From a checkpoint of a small contrastive audio-text model: 6.62M parameters, encoder activation swiglu.
Rows from block 6 of the audio encoder of a small contrastive audio-text model, named by matrix and row number. Rows with one number belong to one neuron. Each number is 500 + 40 x the weight over its row's rms, rounded and kept within 0 to 999. All counts start at 0. Numbers have three digits each.
After each neuron's rows are labels from the 100 clips, of 14848, where the neuron reaches its largest size: "responds to" is what is common among them. Only what is clearly more common there than usual is listed. The data: struck, bounced, scraped and rolled objects made by modal synthesis. In brackets: how many of the 100, against the usual share in percent.
# gate: MLP gate (encoder.blocks.6.mlp.gate.weight, 256x128), inputs 0-127
# fc1: MLP up (encoder.blocks.6.mlp.fc1.weight, 256x128), inputs 0-127
# fc2: MLP down (encoder.blocks.6.mlp.fc2.weight, 128x256, transposed), outputs 0-127

gate.162:500469528461458540568550532502545526486486523521449549501538419492527488421459495461447553534489467514473481492523466496433481496481541397471488453496515476538493519470518498532481475450566457491504610531517525550514576422456510505491428476475468523477528456482492518482523466434526565555479547410443537475437536506564492466436573475502558530506422463475559538460494529538524480491490
fc1.162:493513518559479385511482511558438483455517437509612471459477479516450494525403476501505457466469552522553514516523585511502522510468502590527493475607525510440459493511516563471576528491500462521544392502437490488490535521537490469496502445555516461514469490485518453530487572528534513496483490511518496564551510487422485532560489466460502541459510494505432433532515499532530503452516
fc2.162:568467481451469470521572449543483517449450500481472579485402486495449519476440514517487526543452481482429448497490486488563529490455545553475468466419536481578511498532479447504578509562500537566485464460464494601526509423496500504510512476469442474478513478477528521566487432479526513549470472457444477404469490513515475548539519523509441527437543500479482459570449465483484517457527
responds to: steel-like damping (72 vs 16.4); round plate (41 vs 12.8)

gate.128:496498525494491531468485445493477539492524503558518492440551529514506512502484506439485525463518583528531560469540443540476403542540500529531455508492490431470546536469541475490480435486507544613550504543572503553503488501463481521589436416538460529564493514530480535466451488524474598493455470478486479485366497493523435474526500536570433512504517479496468540550474450521464487505504
fc1.128:454456505427500475527528475432507474503531498469558500454514483442557472506560519554469503530571504492508508545466562432489571494467511534499469457425493544464492442498544508489508437568472563527539439505460513489525542462514498472492499452466510505430513496506540449517459574464462455430597462544491505436491493556494515430503571572488513513534521542633497438513514471511502527534471
fc2.128:514510522520465520512494490516480547542552409419530510495542570482464459534457482471383544509485526486429503538490524458465426478495519394440529563502446495510441504482446458350524507457433481471501505496470511550504450537575528501552515505498505437481555492495528518527528515506567516461522477571499470435461476469445513490551486479500479512516505516533542479483466515477434526452521
responds to: string (47 vs 12.2)

gate.82:502439450515473451467501514485524467508531559544520542506489479486534497499517507496479422502465467527552439505412474487496552498449496516479510501545500504448508486555580450515543535484455509566526550603467493422472563463475497523521522462518488503517535516454500440417486457520476548449458511542543526589569571507599583492487447443559496481454536513509461547520538482489473435555464
fc1.82:517473495558497497456551488473454446464529537601469494476481531459518502503517479457569402500440520540560469567447485454512516538500480470545431502475522529463507447502524513546580422564489512482576487560451519450466557415470502525547482458521542528526527518459557471463484451492533522494493479542463531576509488507592544543523454442566478472515514520436536497509510461494445446524521
fc2.82:506419449488503569384518452434467479513521464497490505469553600498500544518568557510477461471446494495500499506515529492484535553481490466514432438514520448475486491547518484478459518454512473467531513527444462408500511516587541537504514513513462518480536498520456518435533422542546534453485548518455512538484494553557470429547515425570549455589465518463498489520507442450461496533495
responds to: large (99 vs 33.9); membrane (98 vs 12.7); hard striker (89 vs 50.4)

gate.167:565497473514539505563497522504549479423525520419494510525488497531443524518564479495547486424512526532451552539490539518523501498505515444503517465565463466504504509487503496553546521484427453468558490508404441582453544479533399540454525534465507484458405493545472499442475547462533544533514545534465557531510561487554500489557444522525470491520469559446522482518472500598489518458435
fc1.167:510523534436413415481389483598545522542463481533517535427508461500492552572499513530543497484423498530490493437485525394504451475434569415509505496470508539546447463505431427538499531510576536458514527476482508511482526424468513446460537473445491516510483510473452464462539458499544559485508505511481477549502517511461543489532504512603506541499512521497473488529479525512471482520520
fc2.167:449497548478510423532511510524510538488436467530586536425522508497582551466518510519518514464535413564531521431496546510521492463412500482492502537418581480493470532489487416498507488549579550523531551460545536489504490501489522404515438444518455531504509495534485574497485483482516515476487466474485466429483503508410486503487481501436580533524530525453437583477517487459533465470503
responds to: muffled (low-pass) (75 vs 12); white noise (74 vs 8.5)

gate.177:472458418507445490514471489558456428514449503533497491431515442471501597493457514474492550547510489499563404530567496499493457499563549536538538548468475431484451529557470479478508624474485484548524536508515574485477549458501529504537503543549589471483467495490517464502495488518478495542489479574434461530565466565578562519526468505453474444489473481468489499507496546484485479440503
fc1.177:444483501460446545450517461435477616424490483450516471518470476515528556530473515502531450448456527490560574474416518513517473490457472500508534480521511489443547437518502535501477481527555533462489567478471514482445536508451525398488547524462455548555504495473539437486515513457491531446469489473517558428454537504547497462502459463444423463550556532559522538548495450461507442456526
fc2.177:545528508456429576555490467486503482494557428552474531475429534480459530524527473459547532451444544510478472575460466481533470492467536569415503545517466517455490557530476540462458470522439492518523515529505472439506539488392482478503491523388483525535475449489558466530482549436569501507511526590536551518490512535481519528527454518599485454512486501486452489555516533543471463530484
responds to: steel-like damping (49 vs 16.4); clamped rod (45 vs 12.1)

gate.175:525499502536487564562485527476552463476519498492474445561527626551421444499475490498507469453527549474549523535524531517503583502566457470512568458514467517448523575511516531537476513521500533485406496533474474552532478519517488463502545500482509494430443482498537504539470452449430489532475492590460534478553465507496512535514472593517448487456528486515527493458576456524426554434453
fc1.175:528466467435523560469525452497442445433516477480448416487532434504514475503485519485404501539539590437502448467412529567505472525546499526469485458534543455490500484460549491529497520484451439525498483490509486539514473474454501503490481508434540425476460480578537508514490489488479484517536433549479499468481548563525513589587486523539435450465438516515436481511542532581548498497471
fc2.175:487528498487492491525545584447532478549527471421494501586499542529409481519483484475527475552533478456534412508460532475444498531523402492476470470535469509518487503488542589514508494448481530474561501504500487505506430442497504491525556469565597543513538516518563472470472515471538525489447536470520460506537518501503483450440514460529538480517479441642593488446489531520492501522450
responds to: muffled (low-pass) (96 vs 12); white noise (87 vs 8.5); striker: soft (78 vs 49.6)

gate.45:386513503504427505498494554470516536561501467456525475524537476473521548548471563573539519517492553446543466442483472525513511494467491557490576530461585450482547499462549548479505570508563480497529533509523457461535504545451490484501478453499551467476467506454536499530558461513505471487429561481526521512491560523512518423500567549544556461486624477458484466454450513482533539515570
fc1.45:513475511489406470456472519491544514423557453533529443459497507556483507482468506489517454499529542554560503497522433564504495514558501605514473554613528537532518506500541461559459588594462470475484474446508437485462441538478479543517464560486543494502513549483554513514561496513480425561453542475523494512487487533510476526531602443533518561523513510497480490518549543481517543504461
fc2.45:527547430502439471512521494527524524511473464573491438491541477503425492491493458477506594564504534484546546458493454548510539494523446526512518568556465456488510479551514489537497545523479486516555551535589473561492540562537548485487532546520540523496443527510572572410567523605469523524465464547529558511480550484486452467485530495514517581518453493544525455541530463477466460563513
responds to: small (92 vs 33.3); clamped rod (83 vs 12.1)

gate.221:490479488488482470541523477493492521495429518545503513523505480431501564493467447552522532477522483461382524493434491548592479520519512555444541543453528497534442513478536505546458483484503483491435520556516515504412582534429517464532471518465513538495428476532479559470515514507528476519489551473439499501533481456548517493474509419559503538458443495458543511565468486405474580432419
fc1.221:477536579512538516530558516555471483527564451471483465460481491611486541420468469533480501509503505494513460497524546429458466489507429578478453479553526532523590525557540591502458588475513483538507503489480471502440513489522452526537504513457553480495449496499497510490481514496527465413495482509535527485628546529462454543549471475551518439505571485480501526476568528530532521526561
fc2.221:566543463526433484479508542429544586467470526585468591430484577467505487452475513568501493451502489464476496520503536439549474489567499494442520487464496451482480497520485471549497470513426525535434484558478413543486497529485493456481512463538590556456525540502557499538556464453554477515495489555490471514546542483525470524481439448560515465581521537469524495482434524513553495505546
responds to: hard striker (95 vs 50.4); text has "noise" (46 vs 17.2); membrane (40 vs 12.7)

gate.159:433532504578498537510440519500472546400475435608495487534506502450542509486542422593495542521562478451520515476549517454476459532496496510525489553522569493494531529505520506481540482518491468495580571489460510513534547442491477521587552506546521472515465490493545515495472495542438457463512528491536548490535534554459589500519487441490546547400475474473486504503465467514514514581565
fc1.159:504521488447552518570546517416509468547575543447508450454482483441484439530436564433470521472478475501506496522506463512482558444454539492480451478497491536430489532483538440493527512518429514501473452463527512493491519592533558498494475556409505495527478500536482492507602483510444513586542538510473466605479507480596503596453513494514458497511466441511488497502541478484515534459502
fc2.159:472595507512604535500419502441526470457498484489524503490494459473495487442520503531477568388499504535495541540496488483513532493506393448582469485504543491489503515479512441433527535519435493471500459483517495529519580541532562491499509577503448519458543478518502510568476523545538456525583567515526552466555488538569505474530514553494528565492497473509565541474523532477561497482577
responds to: pink noise (86 vs 8.7); large (61 vs 33.9)

gate.179:488446470519544438457497495492434557555485520534510483489498458595461558430507478454537461519435450448477573523492495459517565551475492505541484526512506532465490516539421597524477491550496538512528503501502447424502465539438540407439515457594468520488466413514489511482466505474516501477485503517592562497429510456478512531494425480566497481499457512506511516537459547509447530459511
fc1.179:412491502454429498448538488481572538482458548517474485571494542432584510558509548457530465501483489474464524395508495508472403504537491598457521440503465494475490516506527575557551490500485494498507520527482531506515500550563452502546566518515509449465477542510505569489522546505479508464546460548523504455438514469418503473525504529431522560523528461552532406441507534496528505458488
fc2.179:486464530488463510548501510494491566429455507511482538526521570530549445596526528564548501511523495524496432562537418489535458512422496506470486492469496544538566437461520523492494530484505597556553438471513471516497459428491519470458442575451435552500465524468487432501461528508534520416508463570493541508439503467476503541520481520510490562473457461509499490493532465418497459577468
responds to: large (96 vs 33.9); membrane (93 vs 12.7)

gate.89:479521449417480452476548518569516444497410473561491492524590478515485538492491478476514506495467530533513551461499558490553492561526506462472508524487499505509462498539533577549552385518433572555578533480458506470543475476535455457487428574490480509415498507499483505520535486490522491510476485446521455512537481466520513496495549477493479479459541392473467497521423543498431477481593
fc1.89:560466567508530525522471482455502564496546485485473489441477426476539450483498528537496481523505432464494428575527460555440556422513552528462543462508517475409484533450428473493446555479564412477469419487532502529486506520508502490476597427535550506510537482470525530473498548501508524471492503534466500513468542524499565506509479472524506544512467553491471506520582485500553483486371
fc2.89:505524527516499485511466495435484511438499529534477512452481426538407465486527478440459492425494541437551442508442492460465539425545464461418571459487543534496516564477510544549477481498535433491476460532493536512510488455523502515522421613507473461485480508511528508539499545540488451470466507569473517473454487511463526550593528463503449423472557517451463527485409496481442518512476
responds to: pink noise (76 vs 8.7); quiet level (58 vs 28.9)

gate.218:410519428551517484463482537536526512502554524483559505518519499535462562425485510476537461549498517410473444483495495487444457446497495546523489484486450492523493521504542518463503549497523480523508528510516504470478520509500554529564432474526446554529551564408478497487546531525468468533521454499466430480472441568449413445428469512467489477418482522411558528489463465530441479410465
fc1.218:531433473556507485502478483524511517491550487511594518478451483526506467417491514551510463486529542496537517467504515497468480507446493468466518455481447578491520484492574517500588544529506493517520478551480445491518461535459449469516522531491428584515519497406407442528551527420496475570550454438400444522528518460444498512437438555484537525490529498455479529460494501525511462488412
fc2.218:451457570467569527492518569547520420559535556509548431485456457551444456524525451519460481473520446498531496482442523531541460491510474493527509519461447525465538488450500460494395430476494458442420524526547514480506517517485525516510488475435488523538497509545558477488587480541489528460456492551548494494479401482523532469514497513432422385526489516491446501466515532481505530462546
responds to: one hit (89 vs 20); hard striker (84 vs 50.4)

gate.80:505591452462590515483431461491514537496561539401489462455541520553521517570491571507464470523517465512503512503556482523477524506526478502442466494575456493541519492525454573579477554469456486510510464470429501496521521494487501489430465457512506506450444485482454502448527509488457479533499513462459511578518565411501495466492515502480425534588540518443404541530498472564494547497533
fc1.80:561529512431525389473444522495512487579509472497525501498484461444558543494463531498503471517582507484440544447478481505504512491558488497561542433471442478442550577494451479534482512475499422517467506519527494543520526464483484518525490443496516525484516488465571475461505540448479524508420394517543466532519473544514550536499511505508590408425503520515562502421521524536473581505502
fc2.80:443499561598504475473536543431531450408489408528485566538534479536552499537494458493575465471525484492559509451505474507539470553490558444470459544516528491543476570525399484499490468439521431519473574495518468447490422484507465510511546527535491477463520494480485504495480471439493479506516449467560506402549503603488508507441498455514500514488495511510447484502509527448462473564531
responds to: muffled (low-pass) (91 vs 12)

gate.184:490472539467509504533521487445504457517418555453511438458548464542549497469566552532459527456436514513516521425533531467518485413502535433570537509563469531523550571577498481479509492488527535542505506517490461499541550494489459489447462491436558532509515460503476540487481429498464481467507535483556483558466462459523518444488480482484510497510410443584603491434573470510431489516510
fc1.184:491511512446499493417532521490481492467482507510541525466515514510413459569378498479512484466533485464585503390510494533444534536511503516399484547554529459447472462501498540514527547451487487549483541481493530540517552553488516531497483472547482552512453489437448508468442458533540444568543509525540506498510540562439492500370484446494526500554489447496464472513487505466562506458512
fc2.184:488500452469559505533555516538469509528548473483512595517487458467482486460406491468516513532512402467506506466478504472604502511444453493431519476545541471542521504436533506428476516521474526540417543524510459461428539466552567498515496551499507483501511471445468516499527475399597501504497497487501460508484545493533451504506477442471551541477565485549531439498406433476463493446492
responds to: ceramic-like damping (82 vs 16.2); ring (30 vs 12.6)

gate.154:490545509536557470553537550502505481538534470547425509505513498621514538445515576472535478526504517458532522472568488482531538454535524533405552507471538391479570467454506516521500461514475516480487467539491510466525531469502492549508507507506559479470462543457499480491430446444552523512422501505542549532500456530501492490479474501382411539513462584425483501525483502522504488426482
fc1.154:443467579438434542460448457512483521475506425568505580507489515626469528499539527508434510541460432540502530409479520535470481506494505521520469469452568520488503473464470517458488489470417485537503516445560461527569494508472442476559495481473472525480508479522457511455595540538518518552530421485518494478509487527523499477502539515562476463535498500532524487479509589613490489485503
fc2.154:441521529574494502583489546473516475523505533527527516476462453500449543441525455532464434455448413511448473541535493557476541515533458452545543500462572473552439407463550463518506480468502435521506511492533528541446506487512514492529478469484491515498517611494516587538481505503446531523452501473491515448554545566512402479422469483473524550552468480493478579485533493500500492562460
responds to: muffled (low-pass) (48 vs 12); bar (41 vs 12.5)

gate.63:481563464450420477495457510526515509508471436580536504549537540432450523432467484525580453510533493506516453442482476517474542447422537467500468573503480485509487489498523506604490518523462557527575490515426432480583499478492534511561515449533472497523451539463503462547490472455515507467445515412523493482490466542478577426503520540504529529439535489536517484496412469461514446511501
fc1.63:559517513464625506525483493573561466517539517503551551547605474562503501507470565529524471439477443577412547512516529541454448481525496481591500500494487480545506517528546481450475512458511438567446504534452465483454500451483528500510531536429550500447536488430500494541520467439441497489476509504444459475488581469512502542496503558516543525515566479539553535469522493483454510502483
fc2.63:542460549484553535511505467500531507469523529510452538446452493524565457494414510503402515496602516543494504518481463465594440557537500482519522491478519558498498490477519532566485420458454524470488528534447535479527517562496562481457488519503471476532495479603489517535448472496595610531551502548460456459479535469469422501493463568454505449436527498537491523483546473501506509482477
responds to: pink noise (94 vs 8.7); hard striker (88 vs 50.4)

gate.120:505531448476597543481524472495506437443525537495545437451547501471499477471453520502542515601553596513484526508573538462513524463537465483520512545470460468535519520500514513552527506503540419495530486480457566520434450479550458525460550484525430522479556453450536458494493476501399557440478495464489491500568471448551532515487544509427473540539456530511459515464456509442566494499441
fc1.120:568494572520471481490449543461499526625503517473461529493447450518494500467466519490508513435488470468485546485449402541487499503465530525528467466500483510462509441459449482469435474482446490516485502476518467471525541530422537458528455507484573459498415498533543554491526581469581459518478543507472461533432535502480474448539486488576558432501527460492578483560476499533449573496550
fc2.120:531529477545448514499493510469461442492552445477507496524505448477479488493532526548528594444485488408514425481509528504482465492502467474547458464477518450568428531518458491510491529483498409525547592571587530477507476524560498453456530514507466428509556564492528559547519495468479519510461494489498526501483442578431468537465507562490473434440410501518536473468539540571487461525517
responds to: muffled (low-pass) (77 vs 12)

gate.230:510453580591508516478541485497524537424441497527466540476513462463441565554568476482522485576540490524529527509460405546553542493528595459481447557500475482494547517529531468483519566543531561517468480492503512487490489470491454453468497471557508465495492533466463462454488493529514523464433534468460459475456551498507510420533541454570445426422483487526537469516496541396495501524504
fc1.230:542543560465526527486472469511429488478531561480525508509543455502534462527476494454492513522459516545477499582514447438512576429559467497472487449549534454421479510500512483489455466504443561543426419482516491489487508486490510512508503488469457438534514495596493543474490537525498456491480477535447534526507590432482536455547496536488555401586526537423533587539531475500506523483441
fc2.230:498477590522547431612492497511496500539504550492544471486469449559506511472514586577505506465504578553497539570497453498557547530474428447483480450488542503481529528538502469504527475430499589532438563495467561512483552462538506480534486462464537474545544499523536540475469490497545396469466520518469500477556529503489557551476556486465450527560550474504520522455540490468542473460547
responds to: white noise (87 vs 8.5); quiet level (68 vs 28.9)

gate.98:520463474545493514557516473499532497478506470576517591516451487529520497573599501491520541470506534528534514536481479493467495459467431427484479506479528513478569406484526562480508434473492452480470535519555496512470453568534549513517494544447557551520507520465467504498514500494524583622516570492590501520523434421461502525484421500485484484443439520442461456522459476500451510528497
fc1.98:543471467526535404465524480494542543535564563518454421466478428500463514489510571539465534547472504443484471445485510447526483532527494504490475459505450503499438522515489519507498494501545453449481527497546507512477477535479512578486476442527519491504510518551501565497369552476551424480576427392518505504476536496449472482559539522529488531434516501570559456512426526517546526483487
fc2.98:512464495441425433544478521460465533558543541480487497460466471466486481468532456467470487515520530454554490504554454512491554487540513472444469537535539498547561517527457544592527567518575543492418491591429540500465460483512526562501525469530580456484518527512421523536493522478451442535566538489523496464548546439511489431534442481488552436504511515474455438478508467462522544459459
responds to: string (71 vs 12.2); small (68 vs 33.3)

gate.18:481449508478519517505489531569541497449453504446456516453544590460474493539529489494471528471544592467507520495465461439523500544464522471444553482475501461573553474544485486524531510570469461402457470525508494546476490395446492445600518571543586496450503492514461559468476447538513518527519514463467471513527506503569549444490434522540566481462485460483528476527510523474556500536461
fc1.18:479521497424547541513586451508489534438498603552561539541523425485609433476448489505470446474468447509526503487574486409446539516517413491496441482499456540460487553481468570548473427522457527475478437522503451492483460502537476547551513559549488463481500517539531499546485486530481510524517504552463487529484447476537455474436493443511571475476486488477499450504523505493552502466474
fc2.18:504523504483465526538483476427480537581548476435453486490513540504562488515489557528502488453496467460458444517485514464540491532440526473541552526470450469530542430564523439458469509504484547526491470593445503493492454451552548446571524428519504433477504538493523515468434435479557476460493423547476493449552502484576543496532547479497475506584524507579532558536456539498451443522475
responds to: pink noise (40 vs 8.7)

gate.242:507486475577465430535462459463506511499437500503470505495488494480557497470601578474472501492455503477500516432547524457518444474561554493530475494472480542483567486437550491468518548471497505483575539511609539511478506472548501405450592542493523512489503514561547488451474473486509504528526469467474535505431506477534579486469571475508508523542428407466523542446474433562496496501470
fc1.242:549428493509484460451572545495531409499447531537468500554601508493532497494499524489532539479526459515496506432516557458482531475538529536478461458506490543540558530494490549454537501494467555508478549532450471445519496482512539477440449484421478595493516547559461509535446526499436490512530513457509475529473472524500530475425523504531560556584528488517550572533404595473490469527481
fc2.242:458509551557447484527400539483487533556542478532493474500481533570491530536511575473496472512442489579533542542534469511526485484543442436574465506433518469503562477468548497539555485489421502533521477536490440456524520528491489541425451509506452496500545489491469518488561481548547457494535498473455484508511542501438552470535465507563472522557461512495619576555471446453425514490483
responds to: ceramic-like damping (58 vs 16.2); clamped rod (36 vs 12.1)

gate.239:456504556506501537496512539538411503528476471493552539494553556432456481540505478415527539462462469503465472550463481437499511497530498485497436483443502514485534472590482471445527474482452435488448487479544468492500565512504472466479467524506456438511497483446433617481481514551472486601535532492405519581504516466539458483540494556469602476538498520555516492449495517499507571487499
fc1.239:448476569434505505453512464514464521574567450546530485553464486474439450476487501474490509454441582528471532510530513498512485541520465478487444486464451474495515535488543526574542453458528460582488521497489549447469478559491451513503505512487458484503476517476525485472603550536509543518542587437483485487482445490503378559549471518484569481548526526540533508439466542526524452496409
fc2.239:533417535524506523499471433483551516446564543525507492459508504483552526534483535514440508467559438490615437481517531552488450506481540496412471502470461503589486473450513538489501499548518570514474509487498473479541492538469560540505539541471526483442517477463510401524605546473496479524561525409550470499501475517486474495461416518507595483471491513542433478450506532531473524489475
responds to: small (60 vs 33.3); string (45 vs 12.2); glass-like damping (38 vs 16.4)

gate.9:593509447525532537563512508522470536451508492446452449497522517517607510533503516426458492499492495494448407454520496530554430533465525526434502469480555460470499556504511487492554503535469435518474458521522478562503540520467452506535467586549504474548441474542498526487540488524433494575535516482525501527533539454468582429489505519542518475402532447446546463493480523510560452452482
fc1.9:460458472471473482504555471452484516553453479552483600512453475525455516493500532529510502420544539495556475539451472496414539485517502450500470510508498499517475499438482580493500403497539556506537488479473480455507427436537575490499555435478490455475509547470524464538385416507523444465579462472453527518497446498559434500494496483443513463523489469477468528520483511545588523464470
fc2.9:511557476560513461501514553467512493485528511466498503489567510494495471496508486516509405481442447474482508489514513410464523551508495484476506522584475481537449506564497513383510509488476525516496488517564424527533422480529537523486520452532475498524413569469536463584493564507436529504427474439482475544549471447544504478601524463504547515632515496535528505487448488515525498483456
responds to: one hit (48 vs 20)

gate.8:462560472515481542524510434528499488543511464476494517527604518564455494520495528442445487539466440447477461525512507601550464513520475503564530497497470437494514499483548616450473507505508497503466480387453583559590461520512517462521476459517518531486517506472556532495499473535450464513447424499433501543539507516441513501454475513474470465511471502486460476428504521521485484485385
fc1.8:538584555499462466491445460508576520422463508522562586421395417517558568533498536513553485438534453506464540459491503548535587467515459540509534487492507497522537492530466423555483439488553529460460525545501440490519577488549483491491469535478447509521540490507488516491480522442517545470531536565495489499500466459483490428495544516521485519479458495482456565453496461452527493524560
fc2.8:552453504439555489498506514477566429492499477504527416480459466482523476460476472537494553450471525467532538506471438461499469516473473535495458454494452456493493514505612431578464471436444445461506562532565436491465509514522489466473446517448541429553479467521509494563493514529582490487497558541422503497550555491521495511518529502518514483520484505446564476513470465569537523495625
responds to: white noise (100 vs 8.5)

gate.76:493518533543494471415566473502547460519449433477553480508558470432442433511478474461470519511490544510451402479534482513513497485464418533547494550533548494463582532532528504469538542545416580481464481453519440521553501470485565522542483497509503527465474559554516499441487563464454502488497472445540523556412487520513462485503492477494566525545533503494465505529522490482528530474380
fc1.76:430488486475433505478439517535474548519502530465501483484462525491539533515541518504539556485597512509516581464475505477543490488502578464476432444587512491472507480496521456452516468433544487527569475553509467474533542457439468461530531459459476437548584418492457512540541449547532421521463522527429445463495493501438491529489507463542525514477508529431470531479483506509543554496611
fc2.76:467494552525540500587598419532501515519457493545502511525477501501545493509552447522486450422514472489463494555511485468472531478489520523490515497491557535452437524475412472571501548475460514497516550531528610461541500461421524495450529473573548495511536508500518497487507503578570485418507470480577535528480424497497497501480520474545550434490564427473549486553493470551443536511525
responds to: string (49 vs 12.2); clipping (32 vs 8); white noise (32 vs 8.5); text has "clipped" (32 vs 8)

gate.117:534547501535523538447468501465509472425481540444465456479566456500494509492511439520549537501459519585541476494467483534541518560518453530528476483523433451515476429537506527472496498436556472495547526460469431502545574398503419497521511523482550564553544542503520523461559492450473511539434431460453459484510474516476539492574474532518484470510413463564529552449537547481500523440496
fc1.117:496434531585516515484505446490474465502511562442465528546451529582568487578530449537604523485426538507569484532458530574580427502518477485476480475492546539447512513472471599462558524484485552536504466509519424505500531481513436467491495498513485499549439465597532506520510507495546537486537536439559468491534474496474487527549513529568521524499504490530487551492526494549480490420505
fc2.117:484513513498490402499513459485515428520556533449552576506546495515538537467505487570527445553495403532486441506485567455477510556511559514493513504414478549469538454521551434526544551539532556553413485553549559550472559492537481425474534454516469528481454449539549477481520555474533506483467476533516597493510485510500495474528470512479495565520480476458458581478466487515481503525541
responds to: one hit (45 vs 20)

gate.5:514508501499516474516530501498521531468516536512443523528493542432497521553539537460532520515593466574500557553452417517437490562549517478522550512508493468522550468438519518561516543491531522495465459479491533485439519488569487476529541431473509583495501486511533495531491393455475518524453483414504574544500573458497518396442524558504564483445523487542517442516472462467457431541508
fc1.5:557497482502510517475525482468526492507458471492575453490495517493523575507477492491461479570529464559545571531485508591557520565476593482530494584484443467516543426556488472565553511525519469463467488485497539477547434490501488501524476492514495533439479439514493462514441559404462449468487524443513489523476489493587458502471591426542487520531461451530533492448404520520490490555515
fc2.5:557483449499489501408492463518461489536464473468537484524521539439489444521491454562497466515572579519561443504533466556527511458484490522458504480551513477475490515493504497529465466408505478477488447579469487566536471538513486539503428531576536514438505467557475418473429512480539466513567546439557508481422555556475441507517471463452455546565434499494501507512506576453505502520462
responds to: white noise (74 vs 8.5)

gate.67:466465553492521510495473474462457431476468462536563463489428524454478503479455480494520488546509509520490470482454561458466445488469534574505494493456490564507512512509535577584532502491483515497546448475510491509513543545555531510553504481452513437506506569444565535539567523517418575446503524485485456560542510446481553518503528446515518478570517519567384447510581506463571495467552
fc1.67:472496547494494443580482490593415492509521459512523489483512435535490515475564542539523578547480536507536470498473538566443552528422483502489414549518551476492549489511520569484563466459477529487472535536541455488460429518523527441543500511569432460486497493568529478456557477507512462469502477535434474521506491568472454496521461582518476474495488484510548489422490401523455453472499
fc2.67:499511504466474466484493534552487434516504499475581504448520528492542553518451480501530558548452468480562477508434483552483471515471541479501529536482440539399583556504525455471559506521508493440517490471508486497505492496499456439478489500486503428542523535525448425527481559464484458507556471599450508527510541509511456502445594581469598479464466462459493482479609515524447481541521
responds to: hard striker (76 vs 50.4); round plate (45 vs 12.8)

gate.187:510544561534509475542426481486442473411572519516504458494488443526507476416480526507510526443469456534494563492532527447482465499537508488566530476450513468494592508510457557515463501493516535472506449464422571534512509516564513524536472530459432511531479493540455464516517574431435484537512561513438564489579456501538542521571547477458510529542520514476447534509535486409489538454465
fc1.187:530557585486537462510516473513475484595554557566545522472493382530534502540441446509452464498483463445466525516504468508525429498486481536514541533471433495469535506406488506524488485505510476481532489442525563506497551468463510574552480549445481453516472542531584553472491532480492498532497410521478518471531499538501396495482467497524490460506417520541543513437550473464444513463538
fc2.187:520472478546557498532550490475459469477457492468477486549503526535456555457502452504459527457478504500606526506503518504534542455544512448452481513503470414469548486513505543557511491491436503516570516563466538428458501509546510458454532468458574543434486486485442549467559594492401455460519503485566504516448494494478519453547486502518499490448436472459376437490441498511454493491504
responds to: pink noise (100 vs 8.7); striker: soft (81 vs 49.6)

gate.88:506440499501470472549506440467506571434550524497466420450517444455494472493454505509567445538496493500524504540421474500479482493476506497525511409464503560462455467500538505558561525480501508423507436447444471522574482474526520571491454530576544556535532463475494547476560487455507547537575483412472469535495561507555538508438508453496472535529491428500493530435503550468549552488510
fc1.88:400528435411474514485478486485508435539530525548528545489516475537516462569538468438502569481423500487493576460496407484515518531547508486433532530490561549452518485470473501557490544434527495547499490525498502539541514549497503450505457518463507528490528497595504487589568512537502472504456551534638525487515486500460497456527478501540538399468529505439515499519502491502476487537485
fc2.88:544480459503412521494503517470508505546464451475527468470527525515510548475450512554536470484465476522558484476513423495520426444507479559477525564458444539524543519520513530563463475408495475554397542506472579489504483511472445488475440506490460464523517519529561494454509646477443479475513509452495519532508446544492461436485508558539477405487448504467467511504537455547468493488443
responds to: muffled (low-pass) (56 vs 12); pink noise (39 vs 8.7); white noise (35 vs 8.5)

gate.206:555544441547492583401497486531546467466469491517457502430499487478411499534448468516403563486506491503485488525513485498542495437525505466545445403525500531549478503474494522559526461457476475457496580495523557574503529463494459580584447538498569505468533521515572486495491438469447506435503489464483479501507521545505515495479494440486443503580530459521494476457486482456555497468555
fc1.206:541517471559543517537493496550443486532472535523479536516520502566358532560506427479470515544464537486475433497497485475592540443504487452552526479524525504565507520462484552511475568417528481491425530524473501503592567412518482530483451498477523475491510509462428464446541499489473511430493528541486520541546469496448518572480492487556472482482457461548512475496525471547462516470576
fc2.206:516554542496490431542499497439516466552523521430478449451482556518536481515495395575585466538496499538497556458470493519476487540550499463453441463483488521553434527478454564482500509443516536526437448502560542484473574472483516538514466475487551549490517542529585453487540485486553494485483409496472472497484553464511523458512543538586473520496440418491456429543520489532500543534469
responds to: medium (100 vs 32.9); hard striker (82 vs 50.4); rumble (26 vs 8.5)

gate.201:502443533545543497471475511539427526553445576544448527533514474529535466461517468480582531447476533513502459402507497492553502523495447488484518540448536555515539532454455494505485565482522489535521504522442499513513517477547422518508500542531453466535493539485496537473527492509503486519640496420470585483542529472479463525572429515449513544581467497548428461506443509488494462570476
fc1.201:531491506535511524540495497508424441504501566498481536514453494495445461507443475453538426484569529517503482461528538609539472419463492454525528582455535521501577532514520466564470468501513438525523544428535513545532521456480458510472442501564519488558533441504490523494502448438564509424492554527416492461526543506489483496512438490510473567499500457518471497485528546548467401524442
fc2.201:536544458507485518563516558482449586496543489538475541483578481422528524465521505439546523448543551453443526537498477495523454512516483460541470538515558416477607536456422425497531402498511529467545523505567501490531510469485421499515478503499463591540591479452445550511493547546554479509529505524492553481530498500467452528495466495493493463496521487519584492541500474549498511522463
responds to: small (98 vs 33.3); striker: soft (85 vs 49.6); round plate (39 vs 12.8)